{"grayscale": true, "fusion": "cross_attention", "decoder_norm_position": "res_post", "optimizer": "muon", "learning_rate": 0.025}
Rows from block 2 of the image encoder of a small image captioner, named by matrix and row number. Rows with one number belong to one channel. Each number is 128 + 32 x the weight over its row's rms, rounded and kept within 0 to 255. All counts start at 0. Numbers have three digits each. After the name is the row's rms in percent of the matrix's.
Before each channel's rows are labels from the 100 images, of 14976, where the channel reaches its highest value: "responds to" is what is common among them. Only what is clearly more common there than usual is listed. The data: made-up road signs on poles.
# convs1: 3x3 conv, stride 2 (encoder.blocks.2.convs.1.weight, 96x96x3x3, each kernel summed), inputs 0-95
# convs2: expand pointwise conv (encoder.blocks.2.convs.2.weight, 384x96x1x1, transposed), outputs 0-76

responds to: white face
convs1.90 096:127127128128128128128076128128128128095128128075110128127128130227128147138255128128128128128246128128127128130128129128129129128128129128128128128128128128128131129128128129127128128130128128128128115127144127128128128067082128128129128128132157127128129128128128128127128134054128119128
convs2.90 052:106255128128127128128128165128128128128128129117126142128132097128128131255155128128128128128128121106129128128153128128128129128128128114128110127128128128074150128128134128128128127128128115136128128128102128128126128120128127128

responds to: white face; black face
convs1.22 131:128128128128128128128071128128128128115128128100164128129128210088129107131219128128128128128115128128128128128128128128128127128128128128128128128128128128128147127128128128128128128127128128128128089128111118128255128081113128128128128128128139128128128128129128128127097126137128127128
convs2.22 067:209142128128128128128128197128128128128128128129130000128128126128128145133129128128128128128128132137126128128128128128128128128125128121128255080128128128131129128128129128128128128128128035128128128128000128128128128140128128128

responds to: white face; black face
convs1.87 151:128128128128128128128135128128128128255128128105114128128128108089128117087144129128128128128121128128128128129128128128128128128128128128128128128128128128128091128127128128128128128128128128128128156128134129128120128170065128128128128128128087128128128128128128128128167127164128161128
convs2.87 119:131000127128129128128128101128128128128128128128129255128128129128128082120123128128128128128128133128127128128128128128128128128128128138128255133128128128115121128128126128128128128128128130126128128128175128128128128139128123128

responds to: black face
convs1.6 061:128128127128128127128087128128128128025127128104129128128127255247129115144136129128128128127057128128128128128128127127129132127128128130127128127127127127128067128128128128130127128129127129128129112128145142127149128102156127128128127127125021128128127128129127127127151142149127158129
convs2.6 061:101093117128130128131128185128128128128128133115138029132120098128128215139129128128128128128128131127114128128134128128128099128129127152128129155128128128121119128128130128128128131128128079120128128128059128128128128192128126128

responds to: white face; black face
convs1.10 052:127127128127129127128076127128127128174129127118202128128127203196128096062176128129128128128093128128127127129128127127127124129127127127129127128128128129128250127129127128126129128127130128128128128128139129128000127142168128128129129127127255128129126128129130128127169135151129150128
convs2.10 079:072128131128127128128128125128128128128128126128128142128133128128128121128130128128128128128128127120151128128162128128128129128133128090128000130128128128137123128128128128128128128128128141125128128128047128128128128130128129128

responds to: white face; black face
convs1.38 067:128129129127128128128022128129128128136127129255186128128129074154128078061024128129129128128122128128127128129129124128129130128128127129127128128129128129128175129127128128126129129125124128129129018129120127128207128148251128128127128128126156127128128128128127128128138128204128087128
convs2.38 044:124056126128126128128128144128128128128128128097143000128118142128128113111113128128128128128128138128123128128119128128128129128127128001128000168128128128100000128128095128128128127128128000091128128128174128128128128135128128128

responds to: white face; black rim
convs1.53 051:128130127128126127128215130128128127042129128218170130128128057148128200139026128128128129128134128127126129129129129128128128127129128129129128128128128129127000129128129127127128127128128128128128216128129134127252128155077128128127129128126079128128129129127127128129173140114127109129
convs2.53 129:129169127128128128128128000128128128128128128126125131127129124128128086128129128128128128128128131127128128128129128128128128128128128156128130128128128128211125128128127128128128128128128139129128128128110128128128128135128128128

responds to: white face
convs1.68 061:128127128128129128128094127128128129226127128133017127128129183100128019123255128128127128128102127128125127128127128128129130127129129130127128127127128128128153130127128128129128128129128128127128121128131128128182128208136128128127128128128062129127129129128128127128178132146127065128
convs2.68 134:124071128128128128128128127128128128128128127125127130128129096128128130104148128128129128128128129128044128128127128128128132128127128119128167131128128128122128128128128128128128128128128119128128128128159128128128128120128127128

responds to: white face
convs1.43 053:127129129128127129127099127127128128146129128017255128128127139255128110100192129128128128127044127129128131128128125127128124128128132127128129129129128129127242129128127126128127128126131128127128102127150130128127127130086128128129128127126255127128128128129130127128118153178128133128
convs2.43 038:029087132128126128128128103128128128128128128142125219127122143128128122000065128128130128128128130095000128128156128128128128128129128236128000131128128128149127128128172128128128119128128156139128128128142128128128128084128128128

responds to: white face; black face
convs1.9 103:129127128128128128128099128128128128136128127107110128128128129179128128149136128128128128129017128128127128128128128128128128128128128130128129127128128128127124127128128128129128128129129128129127116128128129129163129121119127128128129128128090128128128128128128128128096126255128131128
convs2.9 133:255134126128128128128128096128128128128128128128128140128128132128128123128128128128128128128128127128125128128119128128128130128129128127128102138128128128104130128128128128128128128128128156128128128128140128128128128149128128128

responds to: white face
convs1.1 041:129128128127129130127000127127130128095128129140098127128127141086127048138242127128130128128100128128130129127128128128128128127129131128129128129129129129128193127128128128128128128129127129127129052128127129127194128099116129129127128127128109128127128127129129128129185137255128198128
convs2.1 058:174255126128130128126128098128128128128128129131123129127126255128128194127128128128128128128128128124121128128097128128128129128126128129128075124128128128158225128128128128128128128128128164130128128128084128128128128126128128128

responds to: black face
convs1.36 103:128128128127129128128148128127128128129128128097113127128129255078127121128137128128128128128113128128128128127127128128128130128128128129127128128129127128129072128128127128129128128128128127128129117127102128127133128006119128127128129128130183129129128128128128128128119129097128131128
convs2.36 113:117131125128128128128128129128128128128128129127122150128128158128128120133138128128128128128128128154144128128141128128128128128130128060128079105128128128131138128128131128128128127128128129139128128128115128128128128133128128128

responds to: white face; black face
convs1.8 102:128129128128128128128075128128128128130128127107136128128128089184127134095152128128128128128092128127128129128128128128128128128127128127128127128128128128128255128128128128129127128128127128128128190128124127128030128166174128128127128128129171128129127128128129128128043127062128086128
convs2.8 079:141120131128128128129128130128128128128128128119121092126127120128128000139088128128128128128128128124141128128127128128128128128128128129128000176129128128132123128128125128128110128128128127121128128128165128128128128111128128128

responds to: white face; star
convs1.26 072:127129128128128128128125128127128128100129128132022129128128042136128121109255129129129128128053128128128128128129128128127129128128127128128128127127128127127214127128128128128128128129128129128128132127088131128109128107101128127129130128128031127128129128127131128128104129121128115128
convs2.26 045:255221120128127128128128113128128128128128133134132000119135130128128117117129128128128128128128131134083128128106128128128131128128122152128106113128168128131133128128130128128128128128128171130128128128191128128128128124128131128

responds to: white face; black face
convs1.93 059:128128128128129128128159127130128128099129128135000128119127032075128093056153128129128128129000129128128128129129126128128134128128128128127128128127128128128223129128129129128129128131128128127129118127102132129114128079170128128128128129127095128127127128129125128129067129053128143128
convs2.93 046:199255128128129128128128128128128128128128128142133131128128126128128179057176128128132128128128142117140128128140128128128125128126128115128150110128128128078155142128104128128128128128128136137128128128149128128129128157128128128

responds to: white face; arrow left
convs1.95 051:128129129128129129128136128128127128041129129134120129129129126093128082022097128129127129128164129130129129128128130128128121129129127128130128129129129128127195128130128129127128129129127129129126084127099136126214127255071129129128129129128208128127127127129131128128133132056128133128
convs2.95 037:192240126128129128128128113128128128128128128135123152128129122128128255162091128128127128128128135102159128128058128128128125128131128124128188103128128128129128128128108128128128127128128195139128128128117128128128128213128130128